A small CTC image transcriber, trained from scratch: 1.32M parameters, 1.8 epochs.
Rows from block 9 of a small CTC image transcriber, named by matrix and row number. Rows with one number belong to one channel. Each number is 128 + 24 x the weight over its row's rms, rounded and kept within 0 to 255. All counts start at 0. After the name is the row's rms in percent of the matrix's.
After each channel's rows are labels from the 100 images, of 14976, where the channel reaches its highest value: "strongest on" is what is common among them. Only what is clearly more common there than usual is listed. The data: numbers of one to four digits printed on busy colour backdrops. In brackets: how many of the 100.
# convs1: grouped (42 groups) 3x3 conv (model.blocks.9.convs.1.weight, 336x8x3x3), inputs within the group 0-7, a 3x3 kernel for each
# convs2: expand pointwise conv (model.blocks.9.convs.2.weight, 336x336x1x1, transposed), outputs 0-111

convs1.154 101 [128  98 128 121 144 118 128 127 111  88 128 157 167 127 128 100 128 128 225 126 128  97 157 108 128 104 128 155 212 177 126 128 116 128 105  85  81 128  91 128 106 128 128 128 128 141 124 128  96 121 136 137 114 128 128 128 131 129 128 102 138 128 128 128 164 113 148  84 128 125 134 128]
convs2.154 109 [128 109 128 140 158 136 128 130 150 141 126 128 135 128 126 183 112 142 163 134 128 135  99  90 146 158  92  85  97 128 156 164 113  94 140 162 118 144 127 128 178 116 118 119 184 140 145 134 113 122 114 125 125 128 174  62 128 128 153 128 151 112 148 128 128 120  88 111 128 128 143 122 128 109 124 128 127 185 144 100 128  98 145 140 120 170 160 128 128 150  96 107 139 158 164 128 128 137 113 128 119 128 128 141 128 128 125 128 102 128 128 128]
strongest on: the digit 9 (79); last digit: 9 (68); length: one (66); first digit: 9 (63)

convs1.256 079 [143 146 135 128  86 128  95 127 128 128 124 124 119  81 110 113  80 128 120 128  95 128 128 128 128 128 120 128 104 125 117 128 148 100 128 128 155 143 105 128  88 123 117 128  83 128 138 154 122 128  77 101 241  89  85 123 110 128 128 146 128 155 128 112 128 127  94  96 135 136 120 129]
convs2.256 094 [123 172 128 128 146 128 110  73 128 165 128 128  91 146 123 110 128 135 183 128 105 128 128 128 173 128 128  63 128  98 170 128 128 128 128 131 128  80 136 128 129 104 128  75  79 142 128  84 108 128 128 128 128 163 101 128 120 161 103 108 124 119 116 113  85 128  91 127 116  82 128 128 128 128  95 151 153 128  87 163 154 150 110 128 128 143 161 175 128 128 124 128 106 125 104 143 160 100 150 132 128 128  84 121 142  97 128 128 167 102  68 128]
strongest on: the digit 8 (80); length: four (61)

convs1.68 086 [162 122 102 132 128 131  99 127 127  96 108 131 115 146 108 128 131 143 101 205  75 128 128  94 128 128 137 118 120 177 128  88 161 138 128 113 128 128 118 140  90 128 119 109 128 128 177 128 128 128 128 122  75 130 128 211  79 128 128  98 128 130 138 139 126 128 120 172 128 128 140 128]
convs2.68 103 [128 149 139 128 157 128 128  85  92 151 106 185 151 122 128 185 187 128 128 124 128 128  94 128 156 128  99 171 128 111 142 177 165 143 152 121 159 150  90 118 143 130 128 128 128 106  98 209 112 124 107 128 155 103 109 125 141 155 195 128 128 120 121 110 128 128 128 128 158 125 206 141 128  88 178 128 128 128 150 128 101 128 165 125 151 128 128 128 126 110 120 128 143 116  93 138 140 123  96 121 120 105 128 110 186 128 130 112 117 113  61 128]
strongest on: the digit 6 (100); length: four (72); last digit: 6 (59)

convs1.81 081 [128 128 128 128 128 129 128 137 128 115 128 157 128 128 109 130 128 136 103  85 176 108 128 128  88 128 184  78  89 128 128  84 128 170 168 160 117  90 128  75 112 113 136 142 128 126 164  87 175 142 137 115 128 128 101 122 148 106 128 128 197 147 124 113 128 128 149 118 113 106 100 128]
convs2.81 095 [191 131 128 128 128 128 135 113 128 157 137 115 128  78 101 148 161  93 128  88 128  81 128 130  92 121 102 128  99 121 163 140 140 130 156 126 112 130 128 128  82 131 135 132 128 128 109 128 144 118 132 181 150 146 128 122 111 128  84 128 153 161 128 128 149 106 109 148 137 128  93 128 110  93 106 128 128 171 100 166 128  56 114 159 128 113 128 128 128  98 128 134 128 140  78 174 159 128 109 161 133 138 128 161 128 111 128 128 125 125 144 177]
strongest on: the digit 6 (100); last digit: 6 (59); first digit: 6 (52)

convs1.97 104 [ 85 129 192  83 106 158 146  93 128  79 155 128  91 138 142 128 128 128  82 154 111  71 179 100 122 137 130 153 128 115 128 128 123 121 156 115 128 146 112 151 121 125 128 128 119 166 132 101 184  95 124 128 128 132  90 163  83 111 148 114 106 138 128 128 111 131 128 135 128 128 128 128]
convs2.97 107 [108 130 139 140 128 121  94 137 128 141 128  82 144 128 150 126 136 128  74  97 128 116 152  71 128 128  99 125  80 150 136 128 105 140 127 128 128  82 128 103 124  89 125 124 151 122 128 171 170  98 128 128  95 128 140  95 132 101 137 143 127 128 122  94  82 164 128 128 154 156  77 102 128 124 128 123 128 123 128 124 128 128 128 159 113 128 128 128  78 125 160 204 165 133 157 143  94 128 104 168  86 106 147 162 162  84 121 133 132 141 141 147]
strongest on: the digit 7 (90); length: four (77); the digit 0 (52); last digit: 7 (31)

convs1.80 104 [134 111 128 128 128 128 128 115 102 142 138 148 100 117 106  92 107 130 165 142  89 128 128 121  45 128 111  97 128 128 124 144 143 114 107 129 129 114  94 118 128 111  60 125  95 108  94 127 128 128 125 172 114 109 109 144 128  81 139  81 128 143 180  81 128 128 132 109 151 128 162 106]
convs2.80 097 [128 136 101 128 128 128 120 161  87 159 121 128 105 128 128 126 109  82 112 147 164 128  83 128 117 158 137  84 128 174 128 115 127 123 128 132 128 123  92 128 128  94 138 124 128 171 128 134 125  82 128 128 138 129 128 135 112 128 132 128 128 117 143 113 128 125 147 151 139 128 150 160 193 103 203 153 128 128 124  95  70 154 132 148 128 117 140 112 128 136  72 123 116 106 128 136 143 100 128 121 101 126  98 137 128 117 164 186 147 128 116 128]
strongest on: the digit 6 (89); last digit: 6 (60)

convs1.119 089 [218  72  57 111 101 123 113 110 117 118 128 128 107 143  94 128 128 149 128 134 128 126 129 132 128 153 128 112 128  93 119  52 120 157 128 120 165 161  73 163  98 128 111 128 128 124 112 134 112 128 128 128 128 115 128 128 115 112 147  97 128 128 125 128 121 151 128 128 137 128 158 144]
convs2.119 090 [ 80 142  99 129 167 122 156 128 130  77 128 119 128 139 134 140 172 103 128 128 174 145 102 128 143  92 147 176 101  94 135 128 169  65 128 128 126 109 117  93 128  75 140 127 128 173 139 128 128  57 174 181 128 184 136 168 103 110 133 172 103 128 102  86 128  80 157  93 128  98 110 128 128 142 142 128 128 128 216 128 114 126 125 128 128  80 160 100 104  89 140 151 128  93 163 128 128 128 118 128 128  92  95 116 149 128 145 114 128 119 128 105]
strongest on: length: four (96); the digit 4 (64); last digit: 4 (37); last digit: 8 (27)

convs1.152 105 [184 103 128  93 155 117 128 123 140 177 204 125  91 152 112 111  99 128  63 127 128 166 128 128 128 128 102 108 169 171  84 130  98 122 128 128 114 124 128 128 148  85 128 128 186 112 115  86 141 128 126 117 104 121 101 128 128 117 134 132 128 115 125 145 117 127 128 108 128 133 128 126]
convs2.152 101 [ 96 210 113 105 149  92 108 127 114  93  90  90 128 154  92 171 168 117  94 159 103 131 128 121 127 128 172 144 109 128 102 128 118 128 119 188 108 128 133 145 128 144 151 138 128 137 146 128 206 174 128 155 109 178 153 128 117 133 128 154 164 159 138 128 122 139 128 110 149 173  84 163 128 116 171 138 129 150 151 107 100 145 128 149 123  88 121  93 128 157 112  97 128  82 144 128 128 118 135 184 102 142 119 108 128 106 152  90 130 144 136 128]
strongest on: the digit 0 (86); length: one (86); first digit: 0 (79); last digit: 0 (79)

convs1.42 103 [117 135 128 128 162 128  80 101 128 115 234 112 117  69 100 134 106 119 149 150 108 128 128 166 128 163 102 128 125 128 139 117  86 126 131 149 122 124 120 141 128 128 109 128 128 137 122 128 102  88 128 128 162 128 150  94 128 136 134 144 128 128 128 128  85 149 132 166 179 151 141 128]
convs2.42 099 [149 128 109 169 187 124 109 114 128 104 114  94 128 128  62 133 128  96 117 126 121 140 120 128 128 126 117 128  97 100 128 106 103  87 128 137 137 106 128 128 188 196 164 128 117 128 145 128 128 156 130 128 128 119  90 125 105 106 138 128 101  98 117 102 128 128 128 139 138  83 128 128 151 128  85  93 118 128 128 128 143 124 142 160 128 112 168  92 115 187 128  97 130 155 128 109 106 146 180 129 128 123 121  85 128 149 114 100 128 148 144 158]
strongest on: the digit 0 (51)

convs1.245 111 [122 126 164 128 132 128 105 168 167 130 138 128 128 116 128 128 128 130 113 153 128 128 115 128 128 148  91 169 128 128 101 128 116 128 121 125  94 128 118 119 128 135 109 126 110 123 143  86 112 113 128  93 139  91  75 219 128  99 128 106  99 214 111 116  99 130 128 135 128 128  97 104]
convs2.245 113 [127  87 126 124 136 128 146 150 108 115 108 148 128 138 128 141 128 135 145 107 128 139 150 153 128 128 162 128 129 112 109 128 128 112 119 168 128 128 128 128 128 106 134 128 128 148 134 109 123 121 117 120 145 123 134  89 109 116 130 144 136 163 102 133 124 140 130 128 123 144 128  67 124 117 128 195 147 114 128 142 157 128 100 128 128 139 161 135 153 116 135 110 128 112 101  98 115 128 121  76 127 128 149 219 128 128  99 162  77  83  94 128]
strongest on: on a plate (100)

convs1.134 088 [128 161 154 172 120 128 128 131  70 120 160 128 131 156 139  88  73 102 115 128 141 133 129 128 143 179 153 147 128 123 103  65 111 128 128  89 128 128 180 101 136 137 192 128 102 128  81 148 114 128 128 128 117 100 128 140 129 105 112 121 128  98 147 116 128 124 154 128 138 128  96 111]
convs2.134 088 [149 112 110 164 188 150 128  86 128 131 128 122  80 124 118 128 152 119 229 164 142 116  78 128 128  93 128  87 194 105 140 158 128 175 106  81 128 128 128 143 113 118 128 154 128 120 128 128 102 128 132 144 160 128 145 163 101 128 128 145 128 128 138 120 116 166 147 103 171 128  94 133 145 128 128 117 158 128 162 193 125 112 128 128 106 123 105 103 130 144  96 128 128 127  97 143 128 128 152 161 123 134 128  74 172 100 128 118 128 152 141 145]
strongest on: length: four (86); the digit 5 (77); the digit 9 (58); the digit 3 (49)

convs1.29 128 [ 77 178 103  70 137 122 124 115 128 116 137 159  92 128 169 128 119 176 128 128 113 135 128  85 147 159  86 120 131 134 122 128 135 128 111 128 128 132 128 126 128 136 128 128 118 139 146  91 128 128  87 150 138 128 128 128  97 138 120 128 128 107 128  79 128 115  72 199 111  84 147 104]
convs2.29 118 [150 128 145 111 128 128 146 151 116  96 141 128 128 128 117 128 128 128 108 128 140  82 149 128 147 173 197 128 105 157 103 128 128 101  97 128 128 118 133 100 128 144 126 116 128 161 128 174  91 128 160 128 116 117 138  96 180 125 128 145 129 140 141 128 143 128 149 121 174 128 111 139 128 141 154 145 100 128 128  93 126 116 128 140  84 132 128 141 132 128 115 125 119 111 128 146 128 114 143 128 119 114 128 127  80 104 105 128 255 128 105 128]
strongest on: the digit 0 (100); length: four (60)

convs1.335 113 [123 146 128 144 166 128 128 115 128 156 128 128 121 115 126 139 128 128 128 128 132 128 155 128 128 141 130 198 155  60  98  92 128 128 128 128 138 136 119 135 128 128 116 108 128 126 128  64 109 128 121 152 136 116 119 135 128  86 128 128 128  99 175 145 185  89 116  78 128 127 188  79]
convs2.335 103 [128  51  61 120 114 107 120 128 104 126 104 132 107 128  84 128  92  92 128 128 163 128 122 136 164 128 115  71 157  88 160 157 126 128 132 128 128 167 124 105 119 128 144 132 127 128  90 134  92 128  84 128  81 120 128  83 144 146 121 162 128 129 122  70 133 128 172 128  86 106  81 128 128 128  78 128  64  98 128 128 143  86  90  87 117 180 115 127 116 128 157  92 107 140 114 135  98 157 125 117 192 128 127 115  91 122 123 129 175 128 174 128]
strongest on: the digit 9 (96); last digit: 9 (49); first digit: 9 (46)

convs1.103 112 [128 156 208  99 104 128 105  89 128 169 175 168 135 128  99 110 108 133 142 183 128 141 128 143 102  92 108 141  98 128 100 128 116 142 150 152 128 130 124 111 128 128 103 128 128  98 144 128 171 101 132 190 128 151 127 145 131 147 176 128 128  97 150 111 128 115 133 128 110 120 115 125]
convs2.103 110 [ 75 128 110 128 128 128 135  92 123 101 128 123 128 109 120  94 119 110 128 128 128 157 142 166  75 141 111  68  77 125 169 127  82 128 135  69 125 162 179 121 128 124 128 128 108 128 102 128 119 128 131 128 153 128 171 128 128 151 208 136 128 113 128 118 133 134 115 166 108 125 123 128 125 125 132 109 128  96 128 128 134 128 128 128  98 160 128 128 212 106 128 128 152 126 137  77 128 153 134  81 134 112 117 128 131  72 128 137 128 128 139 167]
strongest on: the digit 7 (97); length: four (74); last digit: 7 (30)

convs1.82 087 [128 134 128 130 119 110 153 157 128 112 138  78  99 135 128 128 164 114  99 128 128  90 150 128 111 128 102  92  69 217 167 106 128  88 136  92  92 107 123 128 128 135 128 128 108 162 163 116 147  92 128 128 109 128 101 132 128 157 117 110 128 125 102 128 128 128 142 128 101 144  80 126]
convs2.82 095 [128 210 128 128 175  92 119 100 128 137 141 135 128 125 192  94 128  92 149  84  66 126 122 128 125 128 145 128 108 128 104 143 146  82 165 130 128 128  83 182 154 143 120  90 128 148 128 130 128 128 139 207 128 115 128 128 183 150  92 128 121 160 100 191 148 111 113 128 128 128 136 163 128 128 155 153 146 172 128 128  99 128 157 116  84 128 145 128 116 133 128 139  99 128 104 127 130 128 133 194 130 132 139 186 112 148 109 128 128 128 128 123]
strongest on: the digit 6 (90); first digit: 6 (44); last digit: 6 (37)

convs1.53 081 [128 128 128 128 128  86 132 110 159 125 128  93 136 111 105 128  84 128  84  57 187  82 134 191  97 161 173 128 146 128 128 124 128 174 128 128 128 111 125 128 128 133 127 128 108 128 131 128 128 106 128 128 128 120 128 105 129 135 146 145 109 128 148  86 152 128 128 156 194 128 141 112]
convs2.53 102 [128 128 131 128 128 128  94 121 118 147 148 106 112 139  95 156 128 183 104 149 210 128 146 146 121 128 128 127 128 128 111 111  97 128 123 128 176 130 128 120 104 139 127 140 128 128  79 118 128 157 128 128 150 161 161 128 100 128 160 135 110 121 106 113  99 140 132 117 128 163 118 131  96 128 151 104 161 165 128 128 164 128 101 113 168 163 165 131 138 115  65 109 124 114 128 142 121  72  92 128 128 130 131 103 156 100 161 126 141 128 153 143]
strongest on: italic (86); length: one (63); the digit 4 (48); last digit: 4 (44)

convs1.321 098 [128 127 128 115 106  99 128 126  95 128 128 178 128 145 128 128 122 125 127  79  94 110 180 135 129 128 153 115 132  94 107 104 120 214 121 178 128 112 117 128 142 128  96 136  72 128 128 136 128 109 134 128 143 126 111 169 128 128 128 118 102 117 128 159 126 134 108 123  72  74 128 154]
convs2.321 105 [126 141 128 119 128 128 115 197 128 175 115 165 128  82  85  87  73 163 161  63  83  95 163 128 111 128 128 137 128 146 128  72 131 157 106 128 128 122 169 115 128 112 151 128 125 176 128 136 128  99 128 129 122 144 128  68 146 114 128 128 128 137 115 107 128  94 128 128 143 125 128 152 156 121 133 124 115 102 128 136  84 185 128 143 156 182  94 128 128 113 113 143 110 128 147 128 122 113  92 147  97 160  99 128 128  95 177  99 111 128 128 128]
strongest on: the digit 9 (53); length: four (53); the digit 3 (52); last digit: 3 (36)

convs1.290 090 [232 169 147  83  92  85 128  95 121 107 128 128 132 157 134 135 113 141 107 128 116 168 116 128 108 128 151  69  85 113 167 128 128 128 128 128 155 128  93 167 102 143 130 114 115 128 127 117 128 128 160 122 130 128 112 128 128 132 127 132 128 120 122  95 107 149 129 120 172 124 119 128]
convs2.290 096 [115 148 158 120 128 128 128 137 128 163 173 122 103 116 128 128  83 128 122 152 127 142 128 128 149 128  71 107 128 128  98 128 128 121 167 157 128 153 128 128 128 128 115 114 148  76 104 128  72 128 128 128 132 128 128 121 128 128 165 128 168 125  89 170  85 178 128 128  99 128  99  70 147 157 105 112  75 137 128 102 156 128 127 128 128 143 128 122 208 128 106 121 128 122 118 134 138 137 162 128 128 128 128 108  97  77 111 170 128 108 159 128]
strongest on: the digit 7 (97); length: four (89)

convs1.28 117 [ 52 136 161 158 104 120 128 118 128 128 112 133  98 138 120 156 128 104  67 179 165 129 128 102 155 113 128 128 105 138 128 119 134 105 148 128 128 110 116 128 123 164 128 128 116 104 128  92  93 131 121 148  93 128 128 128 111 128 128 129 128 128 103  47 144 147  75 125 153 149 104 128]
convs2.28 108 [132 128 128 113 117 121 140 117 128 135 125 128 152 128 149 128 117  98 128 127 128 128 116 131 175 131 102 128  82 128 213 100 150 137 128 108 144 103 134 128 126 180 137 122 110 128 139 128 115 119 121 124  91  97 128 128 132 110 130 128 128  80 157 168 118 128 128 116 154 224 128 142 128 118 128 128 105 128 134 118 201 128 135  89 128 149  99 148 189  81 128 150 128 106 183 128 128 128 207 171  79 128 128 128 125 134 128 136 128 130 128  91]
strongest on: the digit 0 (94); length: four (77)

convs1.137 106 [ 68 110 181  90 139 170 106 128 148 131 140 109 109 128  88 127 140 132 139 101  94 149  90  98 128  69 139 128 153 102 133 139 113 128 145  85 143 128 128 104 128 121 128 154 128 145 147 130 106 128 128 105 143 162 114 169 108 160 128 117 168 128 111 114 149 184 101 128 128 119 157 109]
convs2.137 094 [162 173  83 128 131 153 127 105 128 128 135 137 128 161 128 121 128 169 149 128 128  80 149 128 128 147 185 122 113 128  85 134 138 128 105 128 128 125 127 109 107 154 123 136 142 138 176 128 128 128  82 128 132 128 128 153 165 125 148 128 134 121 128 117 128 131 128 171 169 118 128 138 107 168  81 128 121 140 146 134 114 162 119 128 128 120 128 113 112 154 152 141 120 128 128 128 141 119 119 132 123  82 128 149 121 147 101 152 128 128  68 127]
strongest on: italic (72); length: two (67); last digit: 0 (28)

convs1.79 085 [ 89 145 119  97 182 128 104 107 197 142 128 109 116 129 128  90 151 128 114 113  96 128 128 128  81 163 167 128  79  81 120 100 124 148 128 201 104 103 128 109 116 128 112 128 169 128 128 131 121 139 128 128 124 104 126 143 147 140  99 102 128  93 128 128 154 129  98 128 128 124 122 140]
convs2.79 099 [127 151 128 135  98 136 114  97 128 134 126 128 107 128 129 128 140 162 128 103  81 135 124 159 112  81 128 145 134 103 173 111 101 128 128 128 124 186 103  91 130  99 128 119 168 103 126 128 128 118 128 128  92 128 124 135  91  98 120 128 118 105 107 108 128 128  80 111 122 107 128 128 147 128 120 153 128 128 153  82 103  95 149 114 128 109 109 105  91 154 127 101 128 128 101  57 137 128 117 128 130 103 131 129 128  93 128 128 165 128 112 133]
strongest on: length: four (96); the digit 1 (71)

convs1.314 077 [ 86  98 128 183 115 128 117 159 163 116 128 153  86 136 125 121 120 100 127 115 128 128  64 104 102 159 102  92 106 128 145 115 128 146 115 128 106  86 128 128 128 128 128 156 128 132 121  66  80 132 169 128  76 128 128 149 146 152 132 128 145 128  95 139 107 121 115 146 173 144 142 129]
convs2.314 087 [139 138  46 109 165 136 120 144 106 128 136 128 128 147 159 139 116 128 122 128 119 128 165 187 128 155 126  70 128 122 114 133 128 106 129 128 220 128 128 124 128 123 153 136 105 132 131 121 168 118 135 128 128 128 112  95 128 158 131 128 105 128  83 143 128 128 182 103 128 161 128 119 128 128 112 128  90 128 117 123 109 128 123 144 148 162 110  92 128  99 190  91 128 103 128 128 128 128 128  78 115 127  96 133 155 142 131 128 128 128 125 145]
strongest on: italic (72); the digit 7 (56); last digit: 7 (34); first digit: 7 (27)

convs1.20 112 [116 128 149 111 143 142 146 128 117 142 105 103 129 124 146  70 140 178 108 190 107 128 144  72 179 151 147 128 128 128 134 124 148  77 107 152  94 125 128 161 108  81 106 103 168 128 128 131 128 128 125 128 120 116 128 105 118 135 108 111  61 128 106 113 128 123 123 155 117 105 128 104]
convs2.20 104 [187 128 123 116 120 146 130 153  94 115 104 128 175 134 100 113 128 128 128 140 105 128 153 117 154 108 135 128  96 132 128 182 130 175 138 127 158 108 144 133 128 128 159 128  71 219 128 152 116 128 148 131 128 105 196 128 150 122 115  94 115 102 118 128 137 128 165  88 128 128 128 128 104 128 134 133 128  82  83 130 153 102 128 128 120 143 186 128 129 177 134 117 132 164 128 148 100 125 128 128 128 137 128 122 150 128 112 119 125 128 131 132]
strongest on: the digit 8 (100); length: four (69); first digit: 8 (50)

convs1.295 125 [105 164  90 119 206  75 148 128  73 120 111 141 119 128 128 126 128 138 144  94 128 128 111 136 128 144 128 128 128 149 101  98 161 116 106 154 128 128 138 133 193  42 155 149  88 107 128 128 128 127 156 125 128 135 128 132 103 125 119 111 147 128 130 128 128 142 103 151 128 128 128 128]
convs2.295 096 [123 128 128 128 142 128 128 128  81 159 128 128 169 141 138 128 124 108 163 140 128 144 131 130 136 128 123 133 123 102 128 128 128 137 128 128 105 128 144  82 117 181 145 118 103 127 128 154 165 128  98 126 128 128 128 142 128  76 128 138  77 110 128 128 188 106 130  94  76 128  96 175 105 124  79 137 145 128 143  92 128 127 109 129 128 128 132 163 128 136 197  89 196 156 196 128  97 107 148 128 128 136 128 133 100 128 132 133 136 135 140 128]
strongest on: the digit 7 (100); length: four (97)

convs1.44 096 [160 128 108 128 133 128 104 128 162 164 128 128 117 159 154 128 128 128 128 128  77 116 128 118 115  63 105 128 225 141 136 128 119 165 155 166 128 128 139 168 128 128  98 112 153 116 173 149 152 173 128 143 128 127 128 139 128 118 110 127 128 128  95 128 137 152 148 128 128  88  97 114]
convs2.44 090 [104 127 139 128 128  79 128 142 112 111 113 128  99  95 128 128 128 110 123 148 161  94 128 130 136 108 128 106 172 106  86 114 126  81 128 128 126 167 128 156 151 128  79 128 128 128 129 124 137 106 128 112 128 128  65  68 106 129 155 128 112 170 128  98 155 111  98 113 116 124 109 162 149 110 120 122 120 106 111 128 100  82 128 128 133  69 128 128  82 136 208 136 122  77 200 128 128 128 108 145 140 114 143  90 113 179 128 128 100 128 101 128]
strongest on: the digit 0 (50); last digit: 0 (39); first digit: 0 (26)

convs1.64 104 [128 113 146 128 135 102 128 127 120 128 128 128 128 128 108 103 144 131 122 128 113 147 105 128 128 128 138 128 110 172 102  97  72 128 125 255 121 139 130 128 105 128 128 128 147 125 116 128 122 128 182 128 128 128 128 131 128 128 128 111 143 111 104 115 143 151 122 128 129 128 128  95]
convs2.64 106 [190  86 128 125 132 128  80 173 162  97 123 141 128 131 124 128 114 146 128 136 128 145 128 179 140 130 168 135 124 170 128 124 147 138 128 128  72 102 128 128 128 104 176 132 132 126 128 114 128 130 128  79 121 128 208  97 153 128 142 117 133 111 128 163  65 113 126 125 106 128 128 128 108 159 128 128 133 128 145 164 122 116 160 128 121 107  74 159 127 137 155 133 108 112 147 164 107 128 133  96 128 128 140 124 100 176 111 109 140 106 109 137]
strongest on: the digit 6 (100); last digit: 6 (54); first digit: 6 (41)

convs1.86 088 [128 124 128 114 128 128 168 152 158 127 160 155 128 126 128 101 109 140 118 128 129 153 133 143  68 147 113 119 128 128 142  65 128 128 138 131 128 135 116 135 128 128 106  66 105 102 106 128 128 128 121 182 162 131 128 128 128  86 113 119 207 133 114 128  91 125 151 128  96 128 185 109]
convs2.86 102 [192 121 150 107 132 133 127 233 133 128 110 159  89 164 128 128 169  99 100 143  96 128 103 185  84 137 103 128 139 107 128 156 147 125  82 194 107  97 111 128 158 128 128 142 147 128 128 128 135 169 135 177 163  97 136 128 113 128 128 131  82 133 115  76 118 193 112 164 128 128 128 128 108 134 196 117 128 151  92 137  75 130 144 128  99 128 126 132 109 106 109 129  68 191 128 146 154 152 134 128 144 137 157 125 128 128 128 128 134 114 128  96]
strongest on: the digit 6 (92); last digit: 6 (86); first digit: 6 (53); length: one (52)

convs1.274 100 [155 128 105  93 150 128 106 171 101 116 128 142 136 108 142 152  70 117 108 112  82 144 150  73 128 143 122 116 119 164 128 136 128 167 128 128 129 130 128 128 128 121 148 128 123  96 101 128 128 128 128 128 128  93 128 138  88  78 159 123  74 128 142 128 128 128 135 124  98  91 205 110]
convs2.274 097 [152 152 128 110 128 128 164 103  98 137 128 120 117 128 129 128 148  93  89 176  77 128 158  91 161 118 128 126 154 128 128 128  77 164 131 128 128 114 120 108 124 101 119 125 125 128 125 126 139 127 150 147 124 128 119 151 127 125 128 162 113 190 116 128 125 101 109 131 128 128 128 124 110 102 164 198 128 127 105 180 163 128 144 114 138 197 125 122 128 128 128 128 159 155 137 113  98 128 128  87 125 183 128 160 128 128 107 144 192  85 128 100]
strongest on: the digit 8 (100); length: three (51); last digit: 8 (39)

convs1.175 094 [108 106 141 132 128 122  92 114 105 128 128 138 157 128 128 142  82 158 153 128 156 108 128 128 128 128 122 152 128 128 115 125 126 128 162 116 113 128 138 128 104  91 128 115 128 128 112 108 125 163 138 245 128 183 108 128 136  75 125 157 137 107 127 123 139 114  65 128 128 136 113 128]
convs2.175 102 [128 128 124 151 118 123 128 128 128 128 128 108 128 159  96 115 128 128 147 128 147 128 111 157 125 102 130 128  99 128 104 128 187 164 128 123  69 128 149 128 128  94 113 127 144 158 128 125 175 101  92 115 125 128 110 144 114 151 180 156 159 120 142 115 115  98 144 128 105 128 199 128 107 116 128 128 128 169  63 122 131 128 128 130 128 205 140 120 128 105 144 128 171  89 128 141 154 128 128 148 101  81 141 128 116 143 116 128 135 153 128 118]
strongest on: the digit 9 (100); length: three (60); first digit: 9 (57); last digit: 9 (25)

convs1.25 086 [112 160 162 121  99  88 111 128 108 128 147 128 128 128 116 128  91 126 134 214 128 110  63 105  89 128 128 135 128 123 116 128 148 150 128 108 128 106 118 138 141 171 150 137 108 170 155 122 102 102 128  95  99 128  94 118 128 137 128 128 157 138 126 146 169 131  97 115  94 105  85 128]
convs2.25 098 [128 128 122 191 144 128 134 124 138 116 128 128 128 108  64  57 117 128 100 128 147 194 121 113 128 128 111 111 134 127 111 101 128  81  77  97 112 106 128 128 102 166 128 128 103  91 147 162 128 120 128 128 106 128 140 136 128 104 128 119 128 139 120 128  63 123 128 147 122 202 137 114 128 128 124 119 128 166 128 111 151 128 168 109 103 128 128 128 110 104 140 128 128 190 109 161 128 101 151 136 103 132  95 128 156 145 128 131 115 128 118 106]
strongest on: length: four (94); the digit 0 (87)

convs1.63 107 [150 157 118 118 131 113 123 128 123 141 165 107 148 128 103 134  83 154 146 128 154 103 101 161 120 128 160 131  83 139 143  93 118 128 206  51 128 128 115 101  90 137 128  99 187 128 128 128 128 115 125 128 103 128 128 141 122 140 136 115 137 128 124 103 136 128 151 128 139  97 167  89]
convs2.63 093 [115 119 167 128 101 108 128 128  92 128 163 128 155  91 105  69 184  83 128 112 131 165  98  38  96 128 128 128 183 165  85 108  81 128  94 112 139 128 164 117  89 140 128 128  99  77 116 128 128 151 105 128 152 102 155 117 160 128 120 128 128  78  93 194 157 128 157 125 126 128 101 128 128 128 146 147 139 130 130 160 123 159 153 128 128 116 142 173  48 157 107 128 128 128 148 186 147 143 128 125 107 128 112 123 126 186 114 128 128 128 128 128]
strongest on: length: four (76); the digit 7 (65); the digit 1 (52); first digit: 7 (28)

convs1.140 138 [128 123 101  99 128 128  90 116  94  84 139 180  94 119 158  84 120 176 161 128 128 177 128 128 151 128 113 106 133 158 128 124 128 128 170 128  79 137 171 101 128 129 110 135 137 107 133 149 114 140 126 110 133 123 125 128 122 155 128 120 163 137 132  74 128 171  80 130 118  84 126 140]
convs2.140 129 [103 110 112 149 129 179  91 100 131 162 128 128  99 114 149 128  93 137 156 155 145 128 148 113 105 128 142 139 162 140 116 164 128 125 103 128 166 128 132 108 128 132 115 119 133 155 144 107 151 119 128 154 107 128 107 128 117 120 128 111 126 141 106 128 152 152 133 150 130 129 131 171 128  89 157 100 119 128 152 114  94 140 146  71 162 110 168 115 137 128 127 128  72 149 150 129 128 137 121 157 134 141 126 112 133 128 130 119 128 112 112 128]
strongest on: on a plate (79); length: one (77); last digit: 5 (28)

convs1.268 095 [ 86 128 150 152 109 104 129 152 149 122 128  95 146 128 161 103  94 128 128 125 117 119 176 109 139  90 112 109 128 128 162 110  94 179 147 158 128 128 128 120 134 114 106 158 123  92 106 122 102  68 128 128 145  99  82 128 108 129 104 193 123 128  63 144 129 137 128 128 119 128 128 128]
convs2.268 097 [128 153 128 127 150 114 128 194  97 144 128 130 102 129 128  94  99 117  99 111 128 154 128 128 128 149  85  99 128 181 128 195 128 128  98 156 128 129 138 128 128 128 102 128 134 128  90 146  91 128 101 137 141  73 128 120 126 128 132 128 154 128 108 124  88 124 128 128 128 149 147  88 151 123 167 146 184  94  77 128 154 200 110  83 127 114 143 135 122 123 123  83 118 156 128 122  89 144 120 100 128 128 153 128 128  91  98 134 107 158 128  83]
strongest on: the digit 6 (67); length: four (58)

convs1.143 111 [ 82 128 142 128 128 182 128 128 128 145 138  98 128 128 111 155 149  84  91 128 128 140 131 132 128 128 119 154 173 117 128 110  70 137 128 128 126 146  85 140 131 107 128 151 113 142 137  75 133 111 128 128 133 139 112 128 130 128  80  80 128 157 212 128 128 126 126 158 128 129 128  77]
convs2.143 095 [128 108 156 158 111 128 113 100 128 128  89 122 102 135 122 140 137 139 171 148 146 128 148  68 179 128 165 128 127 138 128 138 128  89 126 121  99 144 128 139 128 128 128 165 102 134  82 128 101 120 109 155 121 140 128 107 128 128 104 101 134 138 128 116 128 108  74 129 128 138 121 128 128 128  84 128 128 128 153  97 119 115  90 125 135 143 131  67 139  88 128 146 159 155 138 148 128  93 145 128 128  88 128 126 128 128 128  93 133 114 149 113]
strongest on: the digit 8 (94); last digit: 8 (66); first digit: 8 (61)